From a checkpoint of a small contrastive image-text model: encoder norm batchnorm.
Rows from block 10 of the image encoder of a small contrastive image-text model, named by matrix and row number. Each number is 128 + 24 x the weight over its row's rms, rounded and kept within 0 to 255. All counts start at 0. After the name is the row's rms in percent of the matrix's.
After each channel's rows are labels from the 100 images, of 14848, where the channel reaches its highest value: "strongest on" is what is common among them. Only what is clearly more common there than usual is listed. The data: rendered scenes of toy objects such as cars, trees, mugs and chairs. In brackets: how many of the 100, against the usual share in percent.
# conv: pointwise conv (encoder.blocks.10.conv.weight, 192x192x1x1), inputs 0-191

conv.89 092 [130 116 129  83 123 100  97 109 146 142 111 116  72 140 106 121 100 164 115 162 127 155 114 124 136  80 127 165 134  94 106 125 133 192 151 119 150 138 116 134 131 136 110 161 119 126 132 181 102 141 119 144 120 123 119 120 151 169 121  79 154 102 127 111 124 137 169 120 162 175 118 144 147 106 122 157 140 130 115 105 104 138 125 128 172 149 129 112  66 136 163 144 106 136 108 116 120 126 180 176 106 139 121 109 107 108 129  90 105 159  88 140 110 107 169 130 125 145 132 128 138 146  80 162 136 120  95 127 133 164  77 160 124 139 165 108 127 143 175 136 109 132 103 112 151 127 109 101 121 110 127 132 122 137 139 141 148 112 123 118 131 146 125 146 140 127  83 130 137 155 166 159 155 175 118  98 121 113 156 119 135 150 126 132 200 164 102  92 167 102 115 146]
strongest on: black object (83 vs 14.8); candle (50 vs 6.6); its colour: black (46 vs 7.6)

conv.34 101 [139 157  99 133 128 160 150 138 125 184 111 120  96 121 113 130 175 104 130 122 114 112 141 128 105 130 150  94 108  70 101 118 101 127 108 111 120 128 143 145 106 138 136 141 149 126 139 144 133 109  83 127 133  76 171 153 140 133 109 118 108 115 124 139 138 115 141 124 113  86 145 173 110 164 139 131 131  96 126 170 125 209 140 124 143  98 122  53 141 112 130 134 109 107 155 133 130 141  86 158 161  87 121 130 125 166 132 120 126 123 133  93 131 140 148 145 112 132 170 136 112 170 114 108 132  84 103 113 156  75 128 127 146 111 116 225 127  80 125 152 116 113 122 118 103 129 110 123 103 148 134  98 141 159 144 134 135 128  82 133 133 113 139 114 157 133 113 131 161 142 140 101 115 130 123 133 134 171 104 100 123 105 170 165 133 111 126 140  96 160 108 118]
strongest on: count: three (66 vs 32.9)

conv.21 101 [107 129 155 105 116  94 134 130 136 169 159 121 165  86  73 159 104  97 146 112 158 147 117 134  92 107 125 130 129 118  99  90 113 126 159 134 142 103 129 129 124 114 108 108 143 125 136 139 143  70 181 142  91 174 127 146 120 138 146 119  95 118 105 136 128 167 150 141 168 123 121 130 102 127 103  91 162 117 144 139 108 102  90 130 156  63 138 124 124 108 139 138 110 143  98 141 102 128 110 142 101 150 136 138 161 123 112 109 123 139 150 142  97 147 103 137 112 162 147 166 171 130 174 133 118 127 119 142 105 114 119 154 100 100  87 119 108 215 132 109 128  81 115 134 157 110 109 135 168 157 125 109 136 128 132 119 103 133 135 127 129 101  96  83 106 111 100 120 148 136 136 159 114 119 137 117 136 180 174 140 173  77 154 119 129 139 166 132 134 108 136 121]
strongest on: teal object (69 vs 15.5); count: three (65 vs 32.9); its colour: teal (47 vs 8.5)

conv.41 099 [103 143 108 121  81 116 126 118 146 111 122 140 115 125  94  85 140 124 128 109 149  94 158 162 124  93 124 136 132 146 143 130 103 126 151 140 108 109 137  80  89  86 101 130 154 103 130 137 125 153  92 159  97 125 103 147 132 112 125 159 127 137 116  88  90 131 145 162 123 100 146 157 100 178 134 147 151 121  87 146 111 109 106 125 153 103 155 184 117 112 103 114 119 197 134  79 122 124 167 111  82 137 133 142 128 184 148 156 123 111 131 165 106 101 111 138 192 145 142 113 118 158 121 177 117 155 125 177 122 117  88 111 159 168  94 126 156 129 141 134  87 137 116 159 153 129 141 115 126 117 124 138 180 128 119 116 135 140 122 114 128 119  99 115 147 165 118 132 113 124 101 193 130 161  90 137 149 140 100  98 125 112 120 117 120 132 138  92 122 124 127 103]
strongest on: airplane (43 vs 6.6); dog (27 vs 6.2)

conv.149 101 [135 112 118 133 119 120 130 123 145 121 118 131 147 139 106 106 113 134  77 109 167 100 153 139 112 109 134 143 104 143 118 104 158 182 119 104 130 161  86 142 106 111 142 158 185 141 127  93 155 125 105 137 123 125 152 136 184 148 130 118 199 122 136 133 129 176 126 131 108 168 170  96 133 124 133 151 135  88 138 131 109 120 166 159 129 126 109 116 175 141 120 110 120 132 119 139 128  98  98 127  78 114  97 128 136 125 147 131  89 113 145  75 115 109 169 149 106 110 157  72 109 144 115 125 124 132 110 165 115  96 101 136 132 164 147 114 137 144 129  76 147 168 116 101 164 174 132 127 164 105  90  89 114 120 120 161  54 120  77 111 111 123 110 142 158 151 110 100 113 127 142 127 119 117 142 160 140 133 151 116 152 118 148 103 124 118 152 108 133  95 119 140]
strongest on: black object (33 vs 14.8); dog (29 vs 6.2)

conv.156 106 [122 141 124 138 144  79 141 106  94 123 135 138 122 153 165 123 112  87 141 142 132 106 135  94 129 121 168 101 109 121 102 157 114 109  83 112 129 125 138 111 157 131 117 101 103 214 143 156 122 103 108  94  88 156 149 109 188 102 104 150 168 140 111 141 118 147 139 153 146 169 170 114 137 125 128 132 131  90 139 151 134 123 112  85 144 145 100 147 111 142 139 138  98 129 108 106 126 121 160 148  69 112 150 141 139 113 126 103 125 145 149 137 109 112  91 109 124 113  72 127 139 106 124 154 115 133 114 141  95 131 118 111 107 121 152 115 142  99 137 136 151 141  81 137 139 123 109 160 111  63 146  96 142  99 146 109 124 103 150  98 102  98 120 128 118  97 102 134  86 116 174 115 147 124 153 165 117 115 202 126 134 137  84 107  99  86 123 126 134 144 115 118]
strongest on: robot (99 vs 6.4); largest object: robot (78 vs 3.4)

conv.115 097 [114 134 149 127 123 128 115 171 130 112 107 116 133 154 124 168 135 100 106 131 134 103 113 138 109 133 124 120 138 162 119 160 101  77 113 142 158 129 111 157 149 110  60 124  88 124  89 123 143 116 115 148 128 133 102 117 135 155 139 115 139  91 108  89 140 131 129 121 143 135 132 116 121  90 130 118 125 125 139  93 153 119 115 154 146 153 130 103 114 158 128 120  77 146 124 101 170  93  86 160 114 120 122 161 121 115 162 113 115 123  95 140 131  97 174 146 147 102 102  98 121  98  95 100  74  98 112  81 113 133 140 139 155 184 153 114 127 105 130 138 111 164 119 124 156 160 119 130 138 119 130  98 137 138  90 101 134  96 118 101 114 130 176 146 147 148  94  75 139 137 149 120 109 237 114 131 125 125 101 160 127 134 124  80 126 129 140 124  87 106 113 113]
strongest on: black object (51 vs 14.8); its colour: black (35 vs 7.6); hammer (30 vs 6.1)

conv.5 089 [136 150 140 129 169 137 141 149 106 128 101 135 142 129 104 115 180 167 139  79 102 125 167 116 135 144 128 145  58 117 113 161 117 100 126  99 161 108 104 114 107 137 195 126 152 123  98  67 169 140 169 126 148 130 135 117 160 174 123 128  76 137  99 113 148 124 125 135  96 141 142 155 127 133 130 140 112 125 115 191 151 117 130 112 123 111 134 137 118 122 200 128  93 126 131  87 119 113 142 101 132 108 162  98 140  95 171 113 121 153 119 138 109  59 119 149 155 106 173 132 103 141 131 102 102 107 137 145 113 151 138 113 159 138 146 126 117  81 107 137 118 168 138 116 110 112  86 107 130 160 148 147 144 136 132 113 141 119 136 118 130 125 147 130  86 130 131 108 130 138 136 146 150 133 117 102 104 161 125 105 117 100 143 104 109 160 150  88 118  96 145 164]
strongest on: white object (79 vs 15.6); its colour: white (55 vs 8.5); umbrella (31 vs 6.4)

conv.112 110 [153 144 167 119 142  83 121 111 121 145 121 133 101 107 122 126 135 124 114  56 135 134  94 140 118  62 142 135 124 145 121 126  96 116 137 141 201 146 150 126 128 134 110 119 115 144 122 150 144 137 120 151 141 121 132 128 135 127 118  97 110 153 106  84 136 124 152 154 105 111 110 127 128 119 118 116 113 135 158 113 141 151 167 131 130 139 144 126 117 131 124  83  75 153  78  88 139 135  94 202 126 141 133  69 125 104 102 119  98 117  62 146 153 139 123  88 125 119  87 126 154 123 171 114 138 167 128 111 155 167 141 165 140  94  95 127 166 143 144 115 117 152 151 145 143  82 119  86 151 112 128 128 136 137 111 130 109 112  96 128  68 104 139 127 145 108 130 123 125 133 156 115 115 181 178 143 118 113 115 149 127 136 125 139 130 127 187 120 115 107 101 130]
strongest on: teal object (83 vs 15.5); its colour: teal (58 vs 8.5); candle (37 vs 6.6)

conv.162 098 [116 149 143  93 162 105 141 139 205 126 141  80 152 137 137 131 134 142 121 162 103 137 146  79  98 159 127 123 109 161 106 145 123 129  98 115  94 111 126 141 129 187 157 141 149 152 126 158 163 160 148 118 104 107 106 142 174 132 154 149 108 133  96 121 112 137  86 162 124 137 131 126 126 129  85 117 123 110 150 123 108 129 133 133 155 118 109 120  97  99 131 113  94 148 114 132 110 119 137 131  94 105 117  96 120 144 132 148 153  93  77 129 122 155  94 104 116 108 140 149 140 126 137 180  79 109 164 136  82 128 101 103  91  63 120 101 148 139 139 133 108 148  99 108 177 149 126 146 155 139 159 139 152  96  91 142 131 113  93 128 119 116 136 116 130 104  84 125 138 104 137 127 118 154 140 125 157 129 135 179 114 130 120 123 130 169 180 106 145  76 147 114]
strongest on: black object (40 vs 14.8); barrel (36 vs 6.2); mug (35 vs 6.6); largest object: barrel (31 vs 4.6)

conv.27 087 [139 156  96 100 109 128 138 135 171 115 130 116 144 104 122 122 154 116 137 103 133  96 154 187 165  94 126 152 161 174 125 134 119 115 125  90 117  75  72 112 152 127 134 177 127 115 116 130 111 150 129 168 186 142 163 146 148 119  98 102 137 112 122 113 151 108 103 114 104 145 173 116 130 128 167 167 104 105 111 143 152 126 128 171 105 121 126 174 115 156 117 156 142  75 109 158 131 183 158 120 118 125 136 131 106 147 121 128 113 111 155 176  96 111 147 131 121 119 181  44 168 136 132 118 114  94 122 147 152 133 121 119 131 126 109 134 116 112 130 138 110 119  98 140 148 164 118 127 129 132 144 164 148 100 153 123 101 123 131 114 143 149 138 151 111 117 112 150  92 160 149 130 136 104 132 133  76 112 163 140 127  95 165 142 153 142 119 148 111 129  94 145]
strongest on: red object (51 vs 15.9); arch (46 vs 6.6); largest object: arch (39 vs 4.2); its colour: red (38 vs 8.4)

conv.56 093 [119  85 144 179 138 117 124 150 139 142 121 107 126 152 160 151 100 149 109 124 151 101  71 120 123 147 124 150 145 146 114 173  99 133 124 113 116 108 143 104 112 130 158 119 110 177 132 164 124 140 114 110 107 194 165 174 114  91 144 122 135 135 150  96 152 179 146 123 119 107 126 126 153 103 109  96 117 101 123 139 117 165 147  99 130 181 165  69 117 106 158 110 104 123 143 105 141 152 119 140 139  62 136 121 135 118 118 131  90 116  69 141 132 120 132 162 136 122 122 129 104 115 140 150 130 128 104 137 128 120 143 125 138 134 134 153 156 118 125 129 110 115 108 147 125 160 131  98 133 109 168 151 145 159 112  64 127 139 139 141 124 121 100 188  95 118 102  99 152  98 125 157 132 130 129  97 151 108 132 107 112 103 136 140 146 137 135 116 194 100  79  87]
strongest on: count: three (78 vs 32.9); robot (46 vs 6.4); green object (39 vs 15.6)

conv.138 098 [139  90 129 102 124 142 134 103 103 165 130 115 170 129 149 137 108  86  95 100 132 110 159 166 153 162 136  86 122 171 155  64  87  91 140 125 142 167 172 107 140 133 138 121 131 101 151 118 148  91 128 117 140 116 141  88 115 180 142 176 110 127 130 148 175 138 137  83 110 149 156 133 163 155 137 149  93 148 126 140  88 106 152 120 111 123  99 130 107 133 153 108  81 137 105 116 102 139 122 144 121 153 136 153  94 108 116 147 139 115 130  94 127 134 131 101 133 101 129 170 171 156 170 120 138 145 137 138 131 101 165 132 102  99 124 125 129 114  74  99 129 135 129 180 139 135 112 150 155 136 135 176 167 107 127 101 116 129 112 160 156 126 145 131 173 120 100 117 111 138 109 122 119 112 111  90  93 130 120 117 115 117 144 156  97 114  91 114  73 114 135 115]
strongest on: teal object (53 vs 15.5); mushroom (46 vs 6.8); largest object: mushroom (40 vs 4.2); teapot (33 vs 6.4)

conv.166 097 [116 109 125 105 123  86 131 105 140 145  85 113 140 121  83 128 131 105 124 123 129 169 137 113 106 128  99 120 141 163 156 123 116 155 134 132 127 133 116  97 164 107 182 105 146 127 145 102 141 137 163 136 146 141 147 153 113 125 162 143  97 170 137  92 124 147 152 150 126 114 157 106 154 117 127 122 113 103 131 120 110 120 153 108 107 119 140 129 101 100 129 111 107 136 114  93 127 155 135 100 135 133 164 141 131  82  94  97  79 122 139 130 119 118 153 144 133 114 123 139 109 148 200 114 130 131 114 127 125 107 145 178 139 110 124 146 150  99 175 128 119 106 128 122 163 179 147  72 113 145 141 101 166 131  98 122 140 141 152 113 110 171 138 104 125 134 174  90  29 111 108 123 126  53 169 122  96 129 133 119 111 113  80 123 132 150 121 140 110  93 135 117]
strongest on: teal object (63 vs 15.5); its colour: teal (44 vs 8.5); blue object (42 vs 15.8); its colour: blue (29 vs 8.4)

conv.100 095 [133 111 157  90 141 153 107  99 134 148  88 122 145 116 120 137 106  98 105 149 158 142 165 125 127  86 127 125 154 141 109 117 102 136 101 132 171 108 117 125 157 124  94 133 104 119 152 142 147 180  92 126 151 110 121 108 118 131  89 121 137 123 130 107  89 121 163 120 151 170 165 119 160 103 107 123 141  82 155 140  85 131 142 172 134 137 133  85 133 149  98 112  93 128 154 141 149 127 153 166 155 172 122  94 145 120 155 103  83 119 143  81 148 145 103 118 117 142 143 111 143 159 135 103 168 141 157 119 126 133 116 177 168  77 187 126 127 144 166 118 137 137 127 125 148 132 137 105 160 101 127  94 102 153  86 105 113 129 145 150 106 166 140 122 166 118 113 127 144 106 136 197 142 150 136 104 124 128 140 120 140 101 127 128 110 140 150  77 108 126 123 179]
strongest on: black object (62 vs 14.8); its colour: black (45 vs 7.6); house (26 vs 6.3)

conv.187 099 [148 139 143 156 172 117 110 135 129 121 123 156 105 112 147 107 119 142 122 127 149 106 131 170 130 143 148 138 139 122 183 155 140 140 136 116 108 118 126 143 154 149 132  44 151 107 173 145 127 160 106 140 134 165 114 178 119 109 111 125 116 184 135 123 126 128 126 111 100 114 127 119 107 141 151 105 112 127 157 148 142 139 125 132 186 146 144  96 165 136 107 133  79 151 127  84 168 119 148  59 116 158 155  77 127 107 106 128 115 169 158 154 119 129 125 120 134 123  67 137 167 121 121 106 110 128 107 106 133 100 118 127 109 116 121 138 152 145 106 105  96 120 120 140 155 155 122 142 143 129 183 151 122 157 134 122 105 125 135 120  85 143 163 143 163 110 114  93 162 130 177 122 190  88 153 143 117 103 109 112 180 116 142 117 106 149 139 124 144 111 124 125]
strongest on: blue object (92 vs 15.8); its colour: blue (65 vs 8.4)

conv.126 098 [161 165 138 127  98 174 102  99 113 125 127 218 113  99 126 106 119  80 120 132 121 128 130 100  61 118 145  85 137 165 102 119 148  97 100 101 138  77 120 108 145 107 146 130 167 167 137 130 115 143 140 131 144 139 120 122 101 126 121 119 118 128 175 125 110 164 151 139 144 124 114 131 137  96 115 118 132 132 134 147  97  93 143 106 151 111  75 170 117 150 127 155  78 116 107 142 154 134 118 139 160 128 152 148 121 132 110 135 180 146 123 143 146 127 116 149 147 148 144 108 108 137 112 142  98 133 113 145 109 181 108 115 132 158 156 123 138  99 143 120  89 134  54 108 158 138 140 160 125 151 118 139 127 136 172 132 146 116 139 135 111 121  95 117 140 152 141 142 117  97  99 141 140 113 118 173 164 125 129 144 134 128 200 131 176 107 133 111 141 111 157 120]
strongest on: lamp (95 vs 6); largest object: lamp (76 vs 3.1)

conv.20 102 [ 76 100 116 112 125 117 130  89 184 117 117 127 147 126 134  89 125 164 144 122 142 105 106 111 158 125 163 142 148 133 159 107 103  77 111 140 157  97 127 154 135 174 154 138 115 158 114 151 121 124 129  67 128 147  79 160 139 134 158 128 127 100 118 144  66 158 129 145 125 108 161 121 151 155 153 157 125 144 140 105 110 138 169  90 133  88 126  98 140 136 142 148 128 144 123 104 139  94 121 125 134 154 175 131 144  97 121 109 127 140 122 118 135 135 117 134  48 120 109 143 136 181 134 167 103 126 126 117 146 130 128 152 121 110 177  75 128 126 107 175 167 127 154 105 123 141 135 120 159 123 120 148 136 104 135 103 143 139 113 131 108 109 138 117 154 135 124  93 118 145  99  74 133 137 119 173  92 151 186 142 122 147 134  98 106 133 129 126 157 103  97 153]
strongest on: robot (34 vs 6.4); largest object: robot (28 vs 3.4)

conv.174 092 [120 129  75 114 183  72 126 145 129 113 141 167 151 136 151 105 140 129  87 114 122 102 127 124 153 122  87 126 106  81 115 143 160 111 160 134 122 149 154 183 102 118 155 145 133 150 134 140 119 134 162 126 146 103 105 162 146 135 117 136 116 146  94 133 128 147 130 122 135 162 116 119 122 107 155 109 109 166 149 191 116 106 116 112 152 128 119  40  88 153 117 142 110 112 115  96 180 129 114 142 106  86 139 103 133 113 130 142 138 175 122 132 163 109 112 137 154 130 150 124 142 135 130 155  81  96 135 132 118 109 122 139 141 116 104 161 126 144 150 160 108 146 196 147 114 142 134 127 165 123  70 122 145 141 116 118 135 128  89  93 113 122  84 102 116 120  94 160  95 134 106 137 140 136 121 139 129  97 125 128 107 142 128 128  92 140 132 104 173 146  83 108]
strongest on: blue object (44 vs 15.8); duck (38 vs 6.5); its colour: blue (30 vs 8.4); largest object: duck (26 vs 3.2)

conv.2 091 [110  91 121 105 129 132 132 111 115 139 153 121 104 151 182 145 146 102 147 143 131 118 141 114  89 115  95 114 131 134 104 133 125  94 123 113 115 125 164 151 134 114 141 102 126 107 164 156 138 145 131 130 100 121 146 152 137 120 123 168 160 111 149 102 114 115  84 116 138 119 112 123 107 141 106 133  87 104 127 161 187 169 138  96 124 100 123  85  82 169 118 112 108 153 141 106 146 116 102 113 118 111 144 111 137 120 103 114 121 138 143 139 123 116 164 158  86  98 113 161 117 113 140 124  93 180 129 144 125 119 119 149 140 118 100 162 116 186  89 122 138 133 143  58  78 162  86  94 124 147 131 125 126 117 142 134 106 123 111 143 140 112 146 115 134 137 154  83 166 121 115 119 113 101 164  88  87 160 122 125 161 137 142 130 116  75 187 164 100 168 141 168]
strongest on: count: three (91 vs 32.9); ice cream (28 vs 6.7)

conv.150 097 [ 89 148  97 137 181 107  76 120 183 147 127 104 115 142 136 136 132 130 144 139 135 116 124 130 143 136 159 119 131 117 135 121 144 113 130 146 114 104 122 109 159 145 175 131 125 135 115 105 144 160 140 135 112 116 113 114  86  82 158  81  99 119 137 141 100 131 138  97 156 144 155  47 124 137 129 126 125 127 119 102 119  93 121 122 132 140 134 120 134 156 113 170 108 174 141 132 144 154 133 115 146 127 127 103 168 128 137 153 135  99 135 126 100 147 147 178 133 102 142 170 120  93 149 153 143 121 135 136 139  83 143 141 115 136 119  87 133 158 140  69 139 102 140  91 144  76 123 104 142 124 163 158 106 118 132 126 125 114 158 115 115  93  93  78 112 138  59 113 166  86 109 164 132  85 129  91 124 106  88 137 166 120 110 120 133 104 149 103 167 139 112 135]
strongest on: airplane (64 vs 6.6); mushroom (32 vs 6.8); largest object: airplane (28 vs 2.2); largest object: mushroom (27 vs 4.2)

conv.181 083 [121 100 128 136  94  97 108 138 157 131  96 130 124 121  70 145 116 122  95  98 171 116 141  87 153 140 156 185  81 116  90 123 114 114 105 112 146 167 153 123 120 146 110 111 112 200 105 159 106 164 139 130 115 135  90 116 109 126 133 152 141 121 112 116  90 112 111  78 119 150 154 152 142 120 169 129  87 148 133 101 136 130 100 111 117 111 160  89 136 140 131 124 118 114 169 131 114 131 142 115  94 140 131 110 149 165 122 138  98 155 113 141  85 145 120  63 110 133 122 147 150 100 100  85 135 120 108 116 146 122 106 121 133 120 139 149  97  97 117 117  78  68  74 108 156 133 148 103 144 134 112 123 120 137 131 171 173 104 115 133 149 146  97 136 105 151 129 133  97 116 137  99 121 106 153 101  97 127 127 138 117 101  98 109 121 158 146 138 154 168 105 124]
strongest on: robot (52 vs 6.4); largest object: robot (28 vs 3.4)

conv.142 093 [132 127 114 128 119 140 162 154 146  97 166  89 144 157 156  91  85 128 132 124 142 136  83 159 216 113 114 134 128 120 118 167 107 105  95 105  86 146 144 116 139 132 130 135 154 166 147 119 115 123 131 157 124 123 120 129 140  98 109 110 120 128  85 138 134 119 100 121 119 125 176 128 106 156 148  75 179 144 120 147 128 147  98  95 142 157 138  88 135 103 116 153 111 116 139 115 125 133 123 146  95 151  93 122 128 185 135 142 116 158 104 176 136 145 126  97 121 111 129  96 157 115 116 127 152 126 111 159 116 137  92  98 130 160 124 130 147 158 144 126 114 138 134 130 144 139 144 108 134 119  92  88 118 151 177 143 133  95 146 145 134 153  99 115 144 136  83  94 105 137 178 105 116 120 113 173 146  78 169 165 106  96 105 112 133 159 120 150 138 181 134 120]
strongest on: robot (80 vs 6.4); largest object: robot (65 vs 3.4)

conv.84 107 [149 149 157 199 171 148 120 145 114 122  96 136 111 153 155 144 131 142 117 169 134 103 128 171 131 136 103 112 158 162 120 133 117 156 123 131 104 100 138  92 108 118  97 125 138 119 102 125 114 123 106 142 117 126  78 152 125 111 145 134 133 167 151 117 131 120 158 128 131 102 126 137 106  94 175 115 100 162 127 141 105 103 154 144 126 159 166 132 144 120 147 170  79 127 123  95 115 129 111 131 171 113 135 129 121 159  88 113 118 154 155 156  78 116 112 114 168 141 167 116 154 123 173 119 171 116 175  90 152 158 129 113 160 148 150 133 159 101 161 162 159 103 138 127 137 153 136 131 192 139  94 135 103 134 136 133 115 103 142 164 134 143  95 135 120  88 132 103 119 112  88 140 133 106 140 137 163 110 104 127 139 176 115 104 126 103 102  94  89 163 110 148]
strongest on: teal object (62 vs 15.5); its colour: teal (47 vs 8.5)

conv.47 106 [115 105  97 106 169 138 153 134 152  97 122 144 118 151 122 119 147 120 136 179 124 135 144 112 156  87 161 110 154 128 118 135  97 136 125 121 144 111 128 149 116 104  87 159 112 111 121  98 105 113 124 114 137 112 120 118 115 145 150 154 140  96 158  93 136 123 140 148 176 126 163 114 141  84 132 145 137  93 144 128 133 168 109 134 154  95 138 146 116 157  41 121  63 140 148 129 131  78 116 200 147 150 105 158 147  91  89 123 149 116 123 116 128 132 167 105 131 162 117 122 149 130 101 154  60 124 167 147 150 116 141 149 121 111 172 127 113 119 137 135 112 158 135 153 139 146 124  78 133  86 116  97 150 133 125 144 106 135  93 134 129 176 169 126 116 132 143  93 107 116 155 117 146 145 130 142 106 151 134 138 119  79 134 128 142 144 132 105 134  77 109 138]
strongest on: black object (98 vs 14.8); its colour: black (62 vs 7.6)

conv.155 095 [103 100 160 113 125 119 118  73 169 129 136 155 112 110 142 108 131  85 122 105 114 101 109 131 128  89 137 125 117 132 139 134 129  62 196 134 131 129 129 171  96  97 196 138 160 137 164 125 120 127 130 133 147 144  91 130 111 152 144 137 159 109 127 144 141 123 103 101 179 173 121  96 124 122 117 110 121 121 118 108 131 168 147 130 126 121 124 131 144 157 166 146 170 127 153 160 109 131 126 135 151  83 129 113 125 108 114 117 100 145 118 159  95 139 113 131 157 116 116 157 127 125 129 138  48 127 128 144 118 119 118 153  89 114 105 150 106 176  97 134 118 152  98 131 136  94 138 104 123 106 131 129 112 162 148 146 139 149 120  99  89 101 112 101 118 178 156 171  99 108 107 130 117 121 153 180 132  99 139 111 170 121 145 119 133 135 132 140 148 119 191  97]
strongest on: lamp (60 vs 6); largest object: lamp (45 vs 3.1); house (29 vs 6.3); largest object: house (29 vs 4.8)

conv.58 099 [ 86 127 136 158 140 135 119 121 121 183 122  99  96 124 135 147  89 169 111 143 142 119  99 156 122 102 153  90 133 158 146 140 122 109 161 135 128  98 119  93 133 111 214 120 114 159 160 120 125 107 103 135 149 113  98 132  96 192 110 134  86 127 112 141 150 130 121 137 123 144 104 145 127 123 120 131  81 128 146 120 149 121 131 124 114 165 161 113 129 111 129 138  51 137 146 108 140 153 103 118 152 155 115 119 142 112 101 141 134 118 109 109 156 128  92 138 157 120 117 154 176 137 141 139  98 149 130 147 121 112 104 140 163 103  94 142 108 109  98 126 156 130  97  98 156 125  61 127 127 128 118  87 144 132 114 111 138 104 171 143 100 109 166  93 120 180 133 141 119 101 150 129 119  71 117 111 157 143 107  90 125 122 162 114 120 144 164 109 134  98 163 140]
strongest on: white object (48 vs 15.6); umbrella (47 vs 6.4); its colour: white (40 vs 8.5); largest object: umbrella (34 vs 3.1)

conv.26 106 [122 127 120  63 123 128 131 147 163 113  82 133 126 130 135  91 136 104  95 132 176 123 129 131  88 112 121 113 100 158 124 113 168  86 164  93 114 116  66 118 117 111 127 158  82 123 126 100 119 107 130 128 104 150 132 120 159  83 118 104 106 157 126 139 133 125 157  93 122 119 129 106 189 129 161 186 102 108  92 116  96  99 153 138 134 140 160 124 129 116 140 137 124 102  94 114 149 117 112 131 127 152 131 126 124 130 132 106 127 131 130 144 123  93 156 178 132 109 115  95 114  73 117 113 105 170 105  82 174 149 127 135 107  76 118 148 113  75 153 110 125 201 113 127 154 128 120 117 141 124 119 186 150 123 137 142 111 147  98 122 150 131 103 123 141 180 118 116 165 139 142 117 128 125 112 112 120 143 168 131 102 148 114 131 112 136 100 126 147 119 143  96]
strongest on: white object (50 vs 15.6); its colour: white (37 vs 8.5); mug (35 vs 6.6); largest object: mug (29 vs 3.9)

conv.86 092 [111 106 133  82 124 113 117 110 105 125 117 135 111 158 123 116 152 154 100 128 119 120 113 113 101 109 134 142  98 125 105 148 103  95 143 111  64 136 115 122 119 144 109 166 110 131 143 110 125 129 167 119 121  96  92 163 117 115 144 126 162  65 105 109 144 127 108 149 129 147 134 124 151 119 141 105 110 111 145 115 134 130 147 101  87 149 127 112 117 107 100 149  85 168 117  58  88 157 129 130 112 100 112 147 120 134  67  58 140 151 137 137 129 179  91 140 141  87  92 112 132 119 123  80 115 108  82 134 135  77 111 124 154 114 106 129 136 133 131 102  99 115 112 124 158 128 123 178 120 147  97  69 144 145 143 132 170 144 137 121 191 132 109 130 139 126  78 130 113 155 145 109 124  88 154 120 128 136 157 134 125 151  98 116 146 124 134 104 151 122 158 115]
strongest on: red object (92 vs 15.9); its colour: red (55 vs 8.4)

conv.99 103 [147  78 146 146 158 100 114 180 142  99 130 147 152 123 105 103  84 116 160  90 110  93  78 107 135 135 120 133 108 135 107 141 115 156 164 128 211  93 129 103 127 124 155 133 168 127  69 116 109 122 145 125 147 147  98 148 148 141 146  95 123 119 137 107 135 152 105 144 141 133 146 105 132 133 140 105 107 139 129 149 122 102 123 122  79 125 173 138 132 111 169 139  77 124  89 127 152 130 118 147 100 124 151 110 125  90 143 120 131 121  76  85 127 145 124 150 163 102 173 135 173 113 164 126 140 137 146 109 166 164 131 121 125  95 129  91 135 103 151 136 131 130 133  97 151 100 139 100 126 137 132 145 149 119 112 148 113 130 127 128  63 124 113  93 117 140 147 127 149 124  94 100 163 138 141 151 180 106 122 115  97 125  83 165 136 133 116  95 154 135  98 136]
strongest on: white object (49 vs 15.6); teal object (43 vs 15.5); umbrella (34 vs 6.4); its colour: white (27 vs 8.5)

conv.85 104 [160 139  90  95 159  88 149 112 137 157 103 114 128 127  91 105 177 171 167 149  92 161 126 160 142  82 197 132 104 109 124 134 136 159 129 142 139 119  94 152 128  73 143 103 153 102 105 114 123 148 121 117 131 118 106  94 122  79 127 150 130 120 126 139  55 136 167 154 116 148 141  90 123 132 117 137 145 124 106 132 143 125 126 106 103 125 122 121 147 114 118 147 110 160 124 116 113 136 128 117 148 137 101 168 119 151 153 118 117 138 142 104 168 127 130 114 158 123  92 133 158  69 180 127 131 132 143 123 114 127 158 125 161 157  95 145  90 115 114 148 132 114 131 141 137 132 133 116 105 107 101 126 155 129 118  88 138 157  84 141 142 149  95 118 130  92 110 138 139 103 130  45 178 133 147 138 120 104  92 108 145 115 104 126 174 125 110 150 129 122 144  94]
strongest on: airplane (61 vs 6.6); pine (34 vs 6.3); largest object: airplane (31 vs 2.2); largest object: pine (31 vs 3.7)

conv.32 092 [115 106 101 140 134 131  70 139 154 132 145 126 158 116 170 133 172 140 172 126  99  85 153 117 115 123 140  99 135 137 172 101 141 108 145 136  85 155 161 116 123 122 104  52 120 148 143 141 151 118 127 124 101 143  82 110 113 138 139 170 103 147 143  75 103 133 117 123  95  98 140  75 117 113 103 106 124 133 176  87  93 119 125 122 139 147 119 131 158 122 115 106  97 145 101 121 133 174 137 109 118 136 140 116 179 107 146 136 144 134 119 115 130 168 165 122 118 128 125 146 166 135 125 128 123 148 113 122 136 133 130 125 136 133 102 127 100 103 138  84 136 177  93  89 112 155 139 108 129 127 131 176 143  94  98 140 159 150 116  69 133 143 115 145 137 112 118 106 142 126 155 107 135  94 140 157 133 106 145 136  88 129  58 119 111 131 153 173 132 137 171 139]
strongest on: blue object (97 vs 15.8); its colour: blue (48 vs 8.4)

conv.158 116 [119 144 117 136 148 162 136 102 131 124 108 146 128 148 155 128 134 148 126 117 132 113 116 105 130 122 120 144 142 137 110 142 133 132 160 119 111 103 138 139 110 152 108 239 121 124  89 123 124 120 136 127 139 140 100 137 115 129 116 116 140 129 129 110 117 133 154 123  75 114  93 116 123 104 124 178 108 107 147 126 125 145 155 119  24 100 175 127 116  95 119 128  73 128 198  95 128  83 121  89 116 149 158 145 130 104  69 126 128 130  71 121 144 162  55 115 153 120 135 132 157 122 154 104 127 142 126 148 145  87 118 136 149 110  86 142 110 127 146 125 123 151 109 120 122 184 118  73 124 132 127 121 135 118 118 149 134 114 131 146 136  98 154 145 127 139 113 101  98 112 159 134 129  78 146 111 119 128 132 117 131 120 127 111 128 124 145 164 123 131 159 114]
strongest on: red object (100 vs 15.9); its colour: red (82 vs 8.4)